From a checkpoint of a small sound classifier.
Model: arch tc_resnet, norm groupnorm, depths [4, 4, 4], widths [128, 160, 192].
Rows from block 9 of a small sound classifier, named by matrix and row number. Rows with one number belong to one channel. Each number is 500 + 40 x the weight over its row's rms, rounded and kept within 0 to 999. All counts start at 0. Numbers have three digits each. After the name is the row's rms in percent of the matrix's.
After each channel's rows are labels from the 100 clips, of 14976, where the channel reaches its highest value: "responds to" is what is common among them; "lies over" is the class under the peak. Only what is clearly more common there than usual is listed. The data: melodies that start on their tonic, played by one synthesised instrument.
# convs0: first width-11 conv (model.blocks.9.convs.0.weight, 192x192x11, each kernel summed), inputs 64-127
# convs1: second width-11 conv (model.blocks.9.convs.1.weight, 192x192x11, transposed, each kernel summed), outputs 64-127

convs0.5 144:504533505495481492520586486496472493490512485506542549490493503491499498471530522513487543565541565528463505504443587554499527548484507519523498470527545491549506505481530508531552529527536554
convs1.5 120:557526538492494507558546565569584540552523576538555546493517496516513543518535521547481476589533467481487536529526485531511527555587570533454622484496501550489535575534524498506521515551489513
responds to: vibraphone-like
lies over: no note

convs0.71 082:481455484520504513451430492486523526504530553452493482493541531462537519537517496433504478562565547486544484461462436496502495484454507488545491481532511565486541431579532516485473486492482481
convs1.71 103:515543507459488542528602511511481524486520570476462581620506499487497552579539515511535539497450488418545545483557514611481503484458495486496490499495508512575517513460540495578501539509507554
responds to: piano-like; clipping
lies over: no note

convs0.25 091:496500458492501516441495466463498524521474445499461531558460530479454471519522476488494476443515511548531470493475554513449507509471501468471547478506524537453456489517537464485492439491446514
convs1.25 100:477519494526468538522562559526556483554514503536585504539502505561536515519506520511520493551450533509506560488502538534557525514577505574569495569580512469439559565505515565598454514516547554
responds to: string section-like
lies over: no note

convs0.180 082:506516576462466480469503577514554511507524480583467488486523522516506512482528509524508543483517460531473484464517487525531553481443514536486508519495505468478421486528483541486534448534459436
convs1.180 087:519533480458474451510535528463498525512494478518532497532538490574507547555533526560521462551510595493535474517514553496504559498524480520573550548540538550536552543479494493509447563560538501
responds to: string section-like
lies over: no note

convs0.173 109:521572562552584540552545517486521460441458531526449506482534466434544477498538523518477552541526581536447503498531416497528504536528508581509496514505455525500503491466464486429472429516409506
convs1.173 099:540516542459494477477480562579432543481491458502428492565513515490536587507539546518488468510548504514512571493539578508496535522542498499449556508545490546523548523547544536547431517522471468
responds to: saw pad
lies over: no note

convs0.54 113:522505496443396418466517531485483506465472601508519549555523499562533549531523532539497478557538443562507449456493476442466506452534470522435518456525457519447538476452513542442562459459497494
convs1.54 098:533449584550510544559518502507439567508500506493497492505415559512549493526563543462493493467612481454460544476466477519501546523506617483537548463471448472421526585602524489473512552525464536
responds to: string section-like
lies over: no note

convs0.190 092:537490516576461555513477497478552495469484492570468483534513520482405501544476441511422486510502429446439460453559532454596528452478449471482476549522513456490465495476517521582524511504524485
convs1.190 095:545554524448555525454510521502533517537488552446496558501475583580508562495428502514514508523596561533542355510543594479544491537512569485559557495495469569525500436509533477482529507492519523
responds to: horn-like; saxophone-like
lies over: no note

convs0.181 100:542507507403479500415417548480480516480510512504489558487492476488442527513526463481457456511515484495458497511508540463565493449494448487488548448514578505544455417471477503470484426507519384
convs1.181 100:495529463546493486503578535503467460480491475490512568430577532480512554504476554513493530519489539468463454508508553489500557455493455457492543562488496549514476596474520520498472575517492524
responds to: saxophone-like
lies over: no note

convs0.98 094:503558425588506444538534508447469490527564443516473483563545505463422503491467417426562505505473537576442492526413481518494492547507470532475506480488481520505492489529556508537480440443489477
convs1.98 099:464507537505496480559485436517464403457480525510558441537461592490558506516453528518582540416472537474523489477547508525443507527518513451489543465485474482470522495511519501423453518513511438
responds to: clarinet-like
lies over: no note

convs0.29 073:505419421451479500495486461488492446467549463492528563548504542414453459481445476519469540533519548484556516446560579527531519526450512487433532451504504552522464494543452494538537545438516480
convs1.29 090:481474499486512491478567474540528493532494460524512513593502398509467518476531498467512510480482460471576481518375552519525528520528546568513534500563585493530539561510508537482465495506525471
responds to: bell-like
lies over: no note

convs0.96 077:471525422527507528470523466502485534447449416442543502480435481509434526407412420496487419417515515496509495457512560490460559487579497506520468561475524440560514548600514498509519481541488483
convs1.96 087:534489442551465477456463544550468461494587489565560456602545564508559485465519625560558598569502465499529481507496525528460510470484449469525576526504472452435486482452494491491487479526542523
responds to: clarinet-like
lies over: no note

convs0.32 110:508526485524479525492489500456500504497476432489452427485475480455490432477501524469508517511494399508473429465447459487443444442463476473424487456458484480432480433435439536483512444511499610
convs1.32 103:507540500541485476562515497512454530523549508569501519558523527530564587510504509517480520563501469594510564511491479519507581540522508548561490510526491509406502499544565537542438510537522496
responds to: string section-like; bowed string-like
lies over: no note

convs0.112 116:506386387520465413446489517535555547481555553468505490572519521517593512486600544539497523530466509475513526471480530485521488479494532483514507488490514474526459526533545517565523611536497507
convs1.112 106:471450556509575444506488453515523580523438455521572639515512552479496509458493521502503476464609454575491509508487560503482491526560461569525503490512515567535578543516515510523442510492550472
responds to: flute-like
lies over: no note

convs0.163 062:486534511501469399533505468457367537513453470459538521422523526517469547514500487564548464522489411474489507548485554453533470517510454536510508443484479447517474491542513465506544512584496496
convs1.163 089:502503497553432475421506537489460493463480477539480452480482514457487549520487529517482453486451459535483511550449439575527512576507498495477481468479502502484491628517488477479501494477478489
responds to: marimba-like; piano-like
lies over: no note

convs0.186 099:542466500509469562457506499457486476478466520418424560468501489461514517408481556508504495526527540510507460476485530458509489541534484564533545445534478506538548483514542484548492462531436441
convs1.186 096:477498463516505496493464461546462489489529540544438526522475475574521468498496520516559531584521608513542558509504472505507497455594551463471481483480489538557500501447541524502421486520542552
responds to: saw pad; saxophone-like
lies over: no note

convs0.34 090:572451468528438441505513503453457537493565511530505543525538459454499554542444473480500577511493535483568499516518501569518516490531446514471522526538481494531490488568523563461470540500506528
convs1.34 082:502566443537471527492505520471454489519483532411474555450575536543467522512512500473488470463456540498527599505548584532455542517483606525523484525499586457488530525501535518554514533538558617
responds to: string section-like
lies over: no note

convs0.78 081:623524578493500455527561489552500477481498475447445469504520557464489499531443529445555506486408528560453454506426479526497447522466538493512507545490483545433500506529470520621559470462495550
convs1.78 094:541507478450483466490411457496497456508481419476494486441459486488493585416474488494474541467479532563470457527548477455462496507460482481435476473476490516513547525453507510445462472495516455
responds to: plucked string-like
lies over: no note

convs0.38 080:444545464456482440461436496509520530458537492547442528486472480501552519454567493553546488490512463490533449515434498457485468479539475616461561426507491520521510457513518465485556548508534437
convs1.38 102:463487486538513475542531467513445476566515475472535503521428598479487493510491418440482484492451460541517490509545526521531564491405499495530486474497558417442489531515500534517541491462469448
responds to: piano-like
lies over: no note

convs0.172 109:530519533488464504510506496525489533530517537528474508472511495463529480498532536476480552558557459498491451420489495431478497475468445427464467475476497476468441458521414474495452460441467417
convs1.172 102:530576463529483569500519531518502495535482529563512561546473489562533416486489594479493512455482572440456507560507575559480587518511523508516613481538547555514506545465514505580486479529487490
responds to: saw pad
lies over: no note

convs0.13 094:467514567528517502516506508474523539540529488560550577545504527431496579467482513491484470537483520534508495519546531541526422591465510523440517521504535529534593504534486557502524533446539465
convs1.13 096:492559538475507496496554496530550525512473487520511449574525469533490493465456487524497478561558510488498532536477474515496547532548518486546561517533496547534528448508515484540619536499495483
responds to: vibraphone-like
lies over: no note

convs0.97 083:515477546517506554438554497462452473425478504475528518566519514522452522446463480461516522465468451514526464523508574354578437439494456516509525471555550592581428523505558527504544447516503558
convs1.97 098:427510570499498504557528487494435537440541415537570397489427502536475471474475477471525503491524527506544529565573504507507550550512521531489554466507519496600495555478520489523538529476545398
responds to: sine tone
lies over: no note

convs0.138 103:533467529516433517460401538465551529450528515568501520441543577508549502529506537490487513495585563599466452535485578527547529554546467499506573489571519449533610593503566503482429480420513449
convs1.138 095:488494518515523463471550539502485499514530529511430557555506601396462508516463552522542502496500515472490477523514607487499511544466524527503543532538526525537532486541575512487482435552543535
responds to: bass guitar-like
lies over: no note

convs0.16 103:514499512453510500446502425487487509472502534450465527519474455502539472463486496466455514561503538571491565554488500573579491560580446574495533445573538497552548548523463512501603451468545486
convs1.16 101:504477540561502526528546492518516554498498442539470546514486476500552474534515499486491509467473496493475486507479591501552568537494514579522488527560500558533526573480568523536582555489482538
responds to: bell-like
lies over: no note

convs0.41 091:459515482502506457505565502535486520427499571536486410482575547498499424456519521526535500512440437506527442446513479455439470410453466459412533504518499487479411476462499571515559547431547559
convs1.41 098:429553509483509463531427496448529571542489448502538514446549575543562555487468514449464560504515523505523512470446510446506441542406539447537500501558466580458399561523516469571460516510582527
responds to: harpsichord-like
lies over: no note

convs0.39 085:497491434478411487483436528443491486494469420457472521492459505499463515463483473501528535492505468482536478431462516474516516437489465551465439560457533515471442462532500489467494511463475603
convs1.39 083:505480581538485537470559504578507523556559522540502529552532465543557486442503480524443523472501498553520535549505556523498492567487539525581554550488538495455503488513508519550523491569530464
responds to: string section-like
lies over: no note

convs0.129 107:524535571455531525469419476523563476473520484497450550491469533479479476513516494496552472496525530523499469504497487536550499531474547576536511474523493509454576521489542468520459460470501526
convs1.129 108:498574536460556461515536512519487572478519511481546520505464574547495526506478511529520501556570514517541560528543571509501498487428542474551408464498416581552548550518544523548568541508496487
responds to: bass guitar-like
lies over: no note